config.yaml
arch: "mlp_mixer"
model: "sound classifier"
dataset: "simulated sounds of rotating machines with and without faults"
train_examples: 39062
noise_aug: 0.01
time_shift_ms: 100
n_mels: 64
hop_length: 320
input: "log_mel"
spec_augment: true
win_length: 512
targets: ["state"]
num_classes: 2
norm: "layernorm_no_bias"
norm_position: "pre"
hidden_act: "gelu"
mlp_ratio: 6
layer_scale_init: 0.1
parallel_block: false
inner_norm: false
patch_size: [8, 8]
conv_stem: false
layers: 12
width: 128
label_smoothing: 0.2
loss: "cross_entropy"
init: "torch_default"
residual_init: "zero_last"
optimizer: "soap"
beta2: 0.99
learning_rate: 0.0048
beta1: 0.9
shampoo_beta: 0.99
eps: 1e-08
precondition_frequency: 20
max_precond_dim: 512
one_sided: false
adamw_lr_other_params: 0.0019
max_grad_norm: 3.0
max_steps: 15300
batch_size: 256
epochs: 100.3
lr_schedule: "poly"
final_lr_fraction: 0.01
warmup_steps: 760
weight_decay: 0.02
adamw_weight_decay_other_params: 0.05
Rows from block 3 of a small sound classifier, named by matrix and row number. Rows with one number belong to one neuron. Each number is 128 + 24 x the weight over its row's rms, rounded and kept within 0 to 255. All counts start at 0. Numbers have three digits each.
After each neuron's rows are labels from the 100 clips, of 14848, where the neuron reaches its highest value: "strongest on" is what is common among them; "band" is the frequency band that holds the peak. Only what is clearly more common there than usual is listed. The data: simulated sounds of rotating machines with and without faults.
# fc1: MLP up (model.blocks.3.mlp.fc1.weight, 768x128), inputs 0-63
# fc2: MLP down (model.blocks.3.mlp.fc2.weight, 128x768, transposed), outputs 0-63

fc1.189:119117167174123107091098172098131135146100146191102118113132105131138137090147113146160132141141122076142140166132121166122117130139085082151147123105146125148135127090114139130129163100151118
fc2.189:129114145138134102092142122135140103157131108077136076134143107137155128170101129159109120165116127116128125147122129152138124108147157118157093177139131141119106137098132215104137124168137143
strongest on: state: faulty; bearing knock
band: 2000 to 4000 Hz

fc1.220:135130112132086106115164132143139125167102125124130141157142127120138149115139108126136152127092088138153163158155147123090129095125154085146101132106120052159094097133083134133128138166136152
fc2.220:132177109118109145131119101144113135142169125117139155151132067137131130102126144097147131101133143096136105134133121139157101152118115170113135088133139185131108118148143106091151137127113157
strongest on: pump
band: 250 to 500 Hz; 500 to 1000 Hz

fc1.205:114137130123121111145143141127158101164152125135158120116156096077116110129116128135123141118159082120137149152159111086112116120132171100161132160119152086160106100103097130104122102144150148
fc2.205:112119136139139168111091113149139139142153115165130079155101120132145098109155130136110089113112139104138120135165142174144139124158072137115154123144127140153125111138132181100138091103118150
strongest on: bearing knock
band: 2000 to 4000 Hz

fc1.109:164116157135121129140125102131104126128125112102109118039156173172146114115082065125140147100115125133146189167135134125167127098131119160099120132132127125139135095129155132151146169120159115
fc2.109:064172120129128115133161125120093144122132132126121132119108159142097147161159152093123133127120112165126115125106155132105158106122124096119172118094191117106134111130145135149122157128097172
strongest on: imbalance
band: 0 to 250 Hz

fc1.727:154142104125095115147113124103093130132096110128137135151134155092122138102187089121131139120145125091141150134119146154102129104095078135132100126114078111122093193108125109164131146110114121
fc2.727:145108139091137142158124122115160116102162107126159138091136140135115099130084144122149104131116149119110076108166110093143098143138149123108140128125120129117114124149121160128147114133105138
strongest on: piston engine
band: 250 to 500 Hz

fc1.262:101107152097112096108114125143130103156120114146117113133129121162125138133106116099090144129114152103124149142117165152131193135144146088153105165127136108151115138126115135094140095134138118
fc2.262:155139099127124128180119104130099109110116103143160196164124134132128133073130127075133139153134085127153127122112125091138115125149110157105130104145136137120114134136111145129114177102143123
strongest on: turbine; muffled (low-pass)
band: 2000 to 4000 Hz

fc1.248:149090196161127131126092137134158108110135121144130125144165155139111127139127144137134089151116111120106145148120146125108102162148114170141136141154101168137137103148124138129148120094099133
fc2.248:174117080125107157155181102138115143137121118137164104174140179174120128071167120108130122136149131128182128125156103142140118133131136143094158094137155063161122147100120136092166163140112130
strongest on: reverberation; text has "room"; text has "reverberant"; compressor
band: 4000 to 8000 Hz

fc1.111:170085130146128133135088161188149122124150155136126162161080123103137103074152135098158105085142126116165151120153135132164107103148100133135103116104122117159138122134171122132116102156131117
fc2.111:104116118131100099089095068091088115165087144087129137124128120148144089136157123138163132177117135126145099116116141133130107152118104113132157118099152159093139134141124152128097144140122102
strongest on: clipping; electric motor; text has "clipped"
band: 0 to 250 Hz

fc1.326:146168095144121124113131088140139112115093164092143108085145150137125152111074062152134166125096167154145144135130156094148108112114079119133126119156087155088126131107101135128146138154109141
fc2.326:104173103128137128114142170133126100136115138099090164128108131122114137123149155123102098137142139119120134119161157146093150075140113111093123095120127140152108169128139180148141171104105140
strongest on: piston engine
band: 250 to 500 Hz

fc1.270:145118167113150083143072147135146144124116106117125114128146096139137135165168122155113130133122141156102158066117107123106141091157109152098091121114141184143130084137160129114092147127116147
fc2.270:178146089135117128123104103127132150162159110166141131138156167113128137064116171120129115132133135128187097109102119121107101125112148145127154126160124099125115148130047145150121146134121151
strongest on: reverberation; text has "room"; text has "reverberant"
band: 4000 to 8000 Hz

fc1.612:109120123119155146123123145140127143099111122080101148145143104174127133153129128168127111134159109150131113126154156153130113116085118127124105117155108152148123142113174132151196109126150134
fc2.612:152149094121111123137139149129111152129139150122115123174151148102148155143124152141126172152124134101095149118140090104090140117104151114159138150168110139105112154131138183136165099146146122
strongest on: piston engine; rattle
band: 0 to 250 Hz

fc1.353:087118126122099151115121111110151144138109115140125099105105132103127182133168124089074106092180114119156101105125116118126147133161107170160161106164105102129126084133186121117091105117094138
fc2.353:123088123108141113075100137111162158148157159113137133150140072114121128100139117145124122102142134115117131124151144134110084120086154127127181157126133197096139118164115142123114105096136117
strongest on: speed change: steady; electric motor; bearing knock
band: 2000 to 4000 Hz

fc1.545:178156141103133101123108110148144148164110177119115094156133098127090146133158128146165108169114125140155153152125117151169141090117107178111105155096117140181099138145140127091126142171132151
fc2.545:126116105090134147107123121142127127115132097141156094148169167106110150177152115178125107154143148103133119134095103078117138174080139115158134142124120133131133167113150154121127105173123100
strongest on: electric motor
band: 4000 to 8000 Hz

fc1.731:133152119120113104133114064152189110121149118135133147120137124147139129131098123093137137101128130143119158115112160083165089113151109086091122115148131132135179134131138137169097136096115163
fc2.731:113165106137147135175161135116107127149122118109146092133141132148139129136169167172113135134129122091131120128125129128132086126130118114162164118117113110129103145112129114111151088116098095
strongest on: electric motor
band: 2000 to 4000 Hz

fc1.667:145087146169143101140125113113130191126123108146118142079097125133138120098128138146164081133123161151131055095114085177117108138115162122106139162101127157131133138123137136102144141142106151
fc2.667:160163156159102136087140146150156134149153092195176102124141128152139101120140136115137083092117154124147123152105142108084088074133148140111079146118152108138129143148099133126082131141130127
strongest on: turbine; rattle
band: 500 to 1000 Hz

fc1.527:137134116135149161167123099101149096131101128146107088114122114139132129125113151093148107129087076125119164111138158138165097160114114104111162166114131157142122132166125139148097125129125207
fc2.527:133119129127145112171087139130132126146112073105171122173077157105147137133067161129118107098118128158109122097121084133125115120165135185102114110118111094125125126128133103121142160109133136
strongest on: electric motor; muffled (low-pass)
band: 2000 to 4000 Hz

fc1.322:153145120093139145143102140088128132150111149127117125125158125139108131104158085148112116105115126120139140119115162120129104127092074130129128107091147147115132112130163121120104145132132188
fc2.322:114114100131140070124085154114148161093111092177151124108101129115114139119113191155115098143124113128121080162146104115155125116165141135143149140106119116134088165132111088153156170126133137
strongest on: gearbox; clipping; text has "clipped"
band: 250 to 500 Hz

fc1.382:120099110094117097178141143137115145122115107133127122085122115113128152078081073106129134146151136127127104096112114136231171104126112125139128135150131158133132090080106103112130160147110140
fc2.382:121197141116143160088128108124098125120113131116086106164114124134131083143167152091132125108133135133141125103160128115085096133146147128098162139136147085126111164110102146134117112106147110
strongest on: compressor
band: 0 to 250 Hz

fc1.319:157102114091134085155128149123129166167126128134118127093121130137128089149111094147117134099137164128098152125099119189197136105110151088144128074120115126138113098107175128092109147115090117
fc2.319:145119133126108113129104072135134146143134112157154113125065140135109161111158159089105154183130066133137119121152108134062115128137120179086131147151139107160119139118092139131103163131119124
strongest on: reverberation; text has "room"; text has "reverberant"; compressor
band: 0 to 250 Hz

fc1.9:123122095096130145134127111146156107153111093137102104111161136132098138111131109126112089140172118105129159130147121142123120120126083123090140127118112160107117097108107128133141117112126140
fc2.9:096142125132125109108146139121125189144120136109128118126194106139099116098145109114133127109101113162146100114133114114086150086150109102150082113149134127137137108167130137130105153116124171
strongest on: state: faulty; rattle
band: 1000 to 2000 Hz

fc1.395:116109164121135089140096152142144159108095100175110125086139155147122121115124169122148119123103170127140065134096106084113120094101125069121110106112134162116123134145090140111114129150161182
fc2.395:177131146170118132097160154144136131142150124079102153154125137121142112147081115109110135143138145150089168138149165160070171125106160091145135121139113102129155094156190090190148135152134116
strongest on: state: faulty; rattle
band: 500 to 1000 Hz

fc1.39:167139148101137152121140120122124128087128111134129088141109137108118090121066114110153149118155131098094145189117121119144125111156148140128124174129157173103114098102154110144124148140127140
fc2.39:092147139134141123127138120125163142122156124150118164079131124188140125083120134122148103093085132138128133084171140142087128092096131125143115095153113077147157160109150134111142086133126142
strongest on: quiet level
band: 1000 to 2000 Hz

fc1.581:123159148092183123122146151139136139093138122126163134081165099132122134150104147114120127148146144132110146172085136114108134093125149135100148151177098097098153101129143148110142097098108127
fc2.581:163113132120147141113144149147158122106080162130112122074153154077120108119101120105128095132162157125113116114138171101110108109127149114122144167115125092092113129129141120126143110155138191
strongest on: speed: fast; piston engine
band: 250 to 500 Hz; 0 to 250 Hz

fc1.115:114173103141110114125136144162117112166114143131141151127152106131129142101099115148118120067142133139100116179161118146061128087119147129126119130114111087132103157101097110124078125113109165
fc2.115:157144137102112150142124139129104175151139104138142110129081104099125092164120162081151145164118130129118108108154125156179134137117121130109133141098106134139117128113110063095156152135151143
strongest on: pump
band: 250 to 500 Hz

fc1.122:113129116099138106094113122124166103137116156156121126156147140104128131139147160101108149123120119103079103149103096147138126159133095090127116171109138091105141117116151120112091098120129157
fc2.122:171132158118127153126160122167096102160122152135106130131149127156166144102100147096146115137131125099144131136144168097133127170099075110121135124115139171114168140148167088162118152088121120
strongest on: air leak; electric motor
band: 4000 to 8000 Hz

fc1.376:124129111159105117101113080100175108103128123130107099104136106104112185153135126121096099127135132112124177093125127123148119133093135119170109121107124123133089112146156134179089120110168102
fc2.376:083137124098088099144104146134106109138156136128128101138117131109129107117126131092132127075120136125141114188114135143115120157113140157124114122152158119120190128123167115037109131124119166
strongest on: state: faulty; air leak; compressor
band: 4000 to 8000 Hz

fc1.755:141117140137129115155142154119161115083088113105092107110135114158104102081092066109146130166122120154121137138120145160176104114101116128130109146122092154135132140113124104094117170130141123
fc2.755:107149145099121136119110088141142124140140109151150138134112109122119090090108117111096099137120163100118125057143188157117134104161134149107128128120123085094121147099106139148148067123148120
strongest on: turbine; muffled (low-pass)
band: 4000 to 8000 Hz

fc1.405:133115138106101115119122118164135120141136119088082163130136184146124130137072138165134128113155119147122136129102102124152145091145136169091117143095163143145120148140156131093176128105131111
fc2.405:109136138171129113110152169125131150150078110104136149092093138129151151103106135128118153149130151141106132118135086110074123058087092106143146158155104133113138135128119131151101130117131124
strongest on: rattle; gearbox
band: 500 to 1000 Hz

fc1.574:125165168132146179128115132137122117105097123068098163106130091125155137114151096161139155126121114122141082128107120164093122105121088154106122086143159108105110142072163120136112149140132168
fc2.574:137060131097123144121115114140132143136138093164097139116130144128133108123126200103134087139128126092127132077156108178130145143109139100110120140128116149156089131160127140115133127166119097
strongest on: piston engine; speed: slow
band: 250 to 500 Hz

fc1.504:150130156171113129144132136127150147094141127140094132121128104120165174132157077146170136114119113154124160119111093166131155129123121167167113109119193130150124084127136123166144115136114138
fc2.504:159143094111111145161113101136143150125140133126126151155093125192134167085118153126105089118106160141135149124108084131114108156119122107133125130157122107133122143134062140131101159142141123
strongest on: gearbox
band: 2000 to 4000 Hz

fc1.239:121098093133141099129120135145117096138105117154170131077117134120118107079131055145085118130105172152091142138120150103160124079128146094138128126106110119126123118153116126115106118163105117
fc2.239:127151141143141062102103131135121159151100156158120128179142181069084125145117185135111133152133105106131091100146115140104112153140094134136098170139130167129145168136128157113149163189125124
strongest on: clipping; text has "clipped"
band: 0 to 250 Hz

fc1.538:124172097087128132161079117104103093123107109144121101097106116143147108123150098127149140128165155162157133102132127175169095093160158174191112105135145132151141104173150152099122108133134168
fc2.538:171137088141107090172147148119135141128139121092146141142152104158123141120121137105129097104152119166103151123139131090124145178109072129106093084084148082119120145151088126179141129097143122
strongest on: reverberation; text has "room"; text has "reverberant"; bearing knock
band: 2000 to 4000 Hz

fc1.90:143109118105127118127113136151171132136114105132125147153135156143143154128125103081115169168135142146089134153115115155106093127118124109142136076126111108109168137126087137157112090175121130
fc2.90:119142140165106124122148144107144140097130082127140092128175179134117090152140142144090137151103114123109154154147154183158134107124165114130100136085185132113110105100121129121113120103140142
strongest on: state: faulty; rattle; conveyor
band: 1000 to 2000 Hz

fc1.572:137124118133176053148129161139141144112087105089093098108136128168167145100101117116121101167147089090124155141127179127122115128147116151103121142131126143129121103092150101140098125115146131
fc2.572:192090148126107110161186128121159104086190115142163114128107129083117141143126113135132099131143154172120153081118118112093129153135129124100161133100130113153134100117147117107161154160158110
strongest on: muffled (low-pass); turbine; bearing knock
band: 4000 to 8000 Hz

fc1.660:158170126149196144158138109133130092103106139161162135101097169102122111124142116097105122157176139163107132121142100143131145142149093112080137130103170129146159107142159110136142098158157137
fc2.660:152102118134155139155129107100155166085177067096120099123099169129114175155161137119148123087130100123135101124125119075138136123131133115155135102126120120146138160102143107099144132137131188
strongest on: turbine
band: 0 to 250 Hz

fc1.15:105116040092099153188122114114104107177135095152124121078136151116127174128126073151117117120171170123131130130139119126150117090143114169146129106147158122124130138133131149105121121135131161
fc2.15:135103101119140141147158178116153154136136123112178102125156091113101137162163140128087110142119160135131146117153148127130122160089122120114118089113119125132139145121156121152144153134124100
strongest on: reverberation; text has "room"; text has "reverberant"; bearing knock
band: 2000 to 4000 Hz

fc1.429:132098119095111162142114086125149105110128117154146097109114130099130116134120084126155123137142114094111152134119149133160096145144098085091167128112143131105107097158134143136125078135131156
fc2.429:140126126124122155137097149125135122108079128106167149136111134103135165142099177113112108119100119147113123081146082047137100133130128158123164151128094112120096114132103089105131127131141148
strongest on: electric motor
band: 2000 to 4000 Hz

fc1.473:147122135115130126133132160111153146092131119088162139137081141162088171092105105102158098156110161148095133092109158121144118139093121136083162148111109101163141108125146140129116162148123168
fc2.473:165118153104131154151097086103125143155156122162155083142128118124140100114117152137141121094154115104115117143142092140129101111174147140124136149146091114128105145118112132128128104132148131
strongest on: bearing knock; gearbox
band: 4000 to 8000 Hz

fc1.89:124126107077142125130073102124154121118135113129133122147088125129147082089138133121127159144156189097177154152139124098117086107139135122124153144139160168120138162100131085170140146130126133
fc2.89:143144097125124125149134136124136139115173134146126135114141168148128149146098111116096107097090174112142122110122128133084149129093143109094095127131154113141145132107139117095144126158125106
strongest on: state: faulty; rattle; grinding
band: 500 to 1000 Hz

fc1.26:094058114123186147116135099141139119132118132100156174125128145089160142152130117108101153158149146110150130138091105111157107108190144118138143118124131103110128112114119098164139116136114080
fc2.26:139117124139110137130151148140121132112140123105082143103113121082140135080131162094103147174151143115109124115163085066084134119116179145103130166136123106091135121140157114123125113152140116
strongest on: state: faulty; bearing knock; piston engine
band: 4000 to 8000 Hz

fc1.608:130103142147146140152131118142120142087086104179146131114109121156116151110131115084145109154114166157093099129118094131101150121100092138102140138116126139149169103124148085120142093096108119
fc2.608:166137124115136142113144103130123161155116094104112159154127155130111097136103182140154157097103066134157168176104111142094107143190182141154115120129140123128139139103143115129123125108126137
strongest on: air leak
band: 2000 to 4000 Hz

fc1.67:069126133111100151126111137138124126179037167145103147130137111146117112151116127118142124134103152113123116092135117120098137102101151136131088177114153143124103109139140119093118121148094122
fc2.67:153130153126107110129120103129128137140145122121149085149119075117129115136109089093116102076142140109157114110119114123148131119141127138144117134121096131144112129169133139129100116112170124
strongest on: gearbox
band: 1000 to 2000 Hz

fc1.628:090148139141137088160150113109110194127116116111176106128157107100138117140116160123112106131122175086140147143136089147131158153180113164108137142080131120124120162105168133126157103158131183
fc2.628:177077127159122181143165116116104132119160120158134167081123138104128098135158117115137134086087145129140106084123161132101105121147162132122147113136107103106103124119101148161126133142153115
strongest on: piston engine; electric motor
band: 0 to 250 Hz

fc1.386:151124144108117101134119146129139126139089132118086107095121116191133169122114064101115116144118120121108148109126166156123164148147102088165130137127126110147115159123102094095080123116109134
fc2.386:155122114135147104191099094127110114116107092174146171152085125127132131077120161093140134133127113108130119101104088093136128119179155166102116109124143097114093136128120144169112138110136129
strongest on: turbine
band: 2000 to 4000 Hz

fc1.14:140108151149144131138096153152116125146094134119131142133117111080146099146204130138097137174110128110120127082097160115185131122165134087130140114189097143153125136095115065120161149142146135
fc2.14:145136118135107136126135097136164125140127195122183134110124118193117169153135124105121145127125120099137130156170099162097101103104149142158092144140143162093124182152122173123133105124116124
strongest on: electric motor
band: 1000 to 2000 Hz

fc1.426:173147118101078137150113149120124187130108151143146127098118066129156139138127140125146123113140102173175112109107080144132123135139108147099123075116153151158101121079148132150110155128128140
fc2.426:137148122130137132141096102133144123143166150145130140185142105137132135134148125091148095091134099148118107111128147114146122150178138129170127133166132182148159166147127190128092127124148093
strongest on: gearbox; electric motor
band: 0 to 250 Hz

fc1.332:102152093122120138126092103138109152136113141176119160079135054159148126145117118135113149123113148108144100138148103124135142115122121152128141157157111123125129059111117147109128102185144136
fc2.332:109156107097124108155166122142132120148135163124141097060173086118096135117154150104123137168122106162080116106126151134107138108113133093121136148082121126095117102152084112103103165129147171
strongest on: reverberation; text has "room"; text has "reverberant"; imbalance
band: 0 to 250 Hz

fc1.301:130118143138131108143128110086143136088094102128118157173068177152108128106127122139156092155097128126076130135094149121117160104118074102116100100114122095132150162117158127170137149112126116
fc2.301:167139129079147141143099112121131177137186148124130083071132108107101154096157153139129089085151164136115119110142100178141140117153136099071145106113117141098130113127130097115121122143085114
strongest on: compressor; piston engine
band: 250 to 500 Hz

fc1.170:120166126099107192112136082132125110125117149173106157137132110107156161131146119157092151109127108084131153132125125100091103103148130124140111110160133081133120080119112150143139146164146127
fc2.170:164117139144101130139137160122128184126087097104145140115120119141109148117128131136137176067101147135135142095151147154143143124087073110122128162137127148092145125110130118073112120106125127
strongest on: conveyor
band: 500 to 1000 Hz

fc1.501:117150152145134121153108126065125104127143141131133143085128138119126152108138068123101098154159185110129123146158122122134135108105105120160090136150151124112150090070157117133117178123115151
fc2.501:124108095144119140049126166138151122133151117088120100125133114135139121168170130094101141158147147138135143102177179171098144125105140121157092112127150143131098135145112166079118120139153108
strongest on: quiet level; rattle; bearing knock
band: 500 to 1000 Hz

fc1.61:154119071119102097107124142129130115117132135163114101098132127119160116113111128103097138101077132150133150132084158091157127109158141089133135117144112103131166152166087128140114131129139168
fc2.61:125131111134125150162144137097099142159103156089149114141125126127091153134112176154107166127126127111148119164087099145127143147100141139153146130100136105131152148135140101143120081090118123
strongest on: bearing knock; compressor
band: 2000 to 4000 Hz

fc1.339:130112111139148114142115140158159164114073095165122164138132100168133108161113137150139137146119113133096094128122129127128127127093053130129114088102120146105139108113107126078121095158161118
fc2.339:137148133145137103141105144117129152180183109115168133124133151092169119149121131112148124095111111145128176168142138127049114141154159149145110121156145140179087133152165147127123150113115162
strongest on: rattle
band: 1000 to 2000 Hz

fc1.713:124136112127171170171101105129111160106121104154147123128120082118163127110126092133130100178161124143121153141120076178144111145099136125116070084143160146161107117132158098122124143113134125
fc2.713:131135138172143137161125117126126112083152077163144131132134138185142091098170089115087082156133124132111097092139104118143124154077134133139114132182122150164119123138134138154114148146157151
strongest on: speed: fast; electric motor
band: 0 to 250 Hz

fc1.52:094121113150165077099148133105113124139144156101117147156100166123125129118129172132148102097135103125102127097139160079132085073119166126122134147133117114149097093108161082144150137110134080
fc2.52:143085142116139125184112136169079133124142117154166137091147139101143115111147121162163140160124101129137141111143107151112089133158144130130114138128138103131123128132111097090104116094139092
strongest on: turbine
band: 250 to 500 Hz

fc1.49:165140130111100129118190176152145119135159089160152128144121133099134128145129104127087128138168089165110153116103107154091149116128098106113117114120149158155127117124175091101096140106139130
fc2.49:145154116155139137167154116118140136100101112124108144116143151149126166150175168137159054165146131104150105123105155137122085139097128138098096160104164148144147130129124136153088152091128151
strongest on: electric motor
band: 4000 to 8000 Hz

fc1.385:137174109099121152122116127174127115143113133096118176125095128160146131111118138127122160156146103130119101177123131097096105093164122124123147129170118071113137086111138155138154130091147121
fc2.385:133137147094128134106118125123137170114120170153100151078160143194108106155164109150147168041129111109145148100121144132145141110122106136128122108136123126130135144127133110138133116127136137
strongest on: imbalance; gearbox
band: 0 to 250 Hz

fc1.45:140130110106117151132115116133108133179087139121110138147118089134108114159111118161111140115122148085107146180131153107074091095115104118154115121136131073058100159118156151114091105104093122
fc2.45:125111141145131163142113136118162113129148103147146134080132140132129127116133152121153144117092114125120103101146098150173121139129173146130125093143141155122086191120130126119165109092128105
strongest on: pump; compressor
band: 500 to 1000 Hz

fc1.700:143137126100115152166122123106155117080089121154141135071147091148095146106108095128103137147103142077104138146129137182137098144132132083122079165110141149139139110107122117077142110088151099
fc2.700:147109126122139154103087133098133144114150087113137110151106131105142106124150150161132123156126164152130130084138137096116105174116116126089123167169144126101106135139098137141178177127156119
strongest on: speed change: steady; electric motor; machine: gearbox
band: 0 to 250 Hz

fc1.97:139125131119142075114151141135146148131149111129073114104136109127159123134118113136112114137131132127125115122110144129157096133081150086131106107133107112130109135117118089121095115158132103
fc2.97:119146153132167121113144136112115147159127091163158109131148143112162139124135142112145113115127104132131165187114119146058084170175138158113139135114155125150129136122095147116107178090124157
strongest on: muffled (low-pass); grinding
band: 2000 to 4000 Hz

fc1.233:133163148076112129129067144082145134109084122110127115071121161107121170156128109117142109123121134117151103117113113138127136117105115142104145133121070143157106111176163116132128137145139181
fc2.233:151059120150136107148114125138173143129173136132172090121158126150142123117110130138181134101118130152130088137142116080119120123123131129143133157125127109128139106135083127119121164119109159
strongest on: conveyor
band: 0 to 250 Hz; 250 to 500 Hz

fc1.350:115123129147129169131101146151101106170103137165102101075163094127128143098120122154143109128134109105147103138151133131138070090153113126155181116131102112135173148135130165136147147120148126
fc2.350:139155146132107149127147128084158137149171140117120137108083131150119168133139169184154148136137139099101142104109106121113106111138146118106124148142112089106148169119105131131140133125142107
strongest on: imbalance; gearbox; bearing knock
band: 0 to 250 Hz

fc1.646:139173139107111119119120117145094103116104146127114104058127153182124135094119133126115150107133127142163117183101140098123152118127144148092108117158074097117140083126139168162135088094134099
fc2.646:097143139111134161136143106124138158105123177104161120107139165167130146162148120119160137089121085126118144151108128109137141097113138070121154132110119127102155120099173147168152103116117157
strongest on: imbalance; piston engine
band: 0 to 250 Hz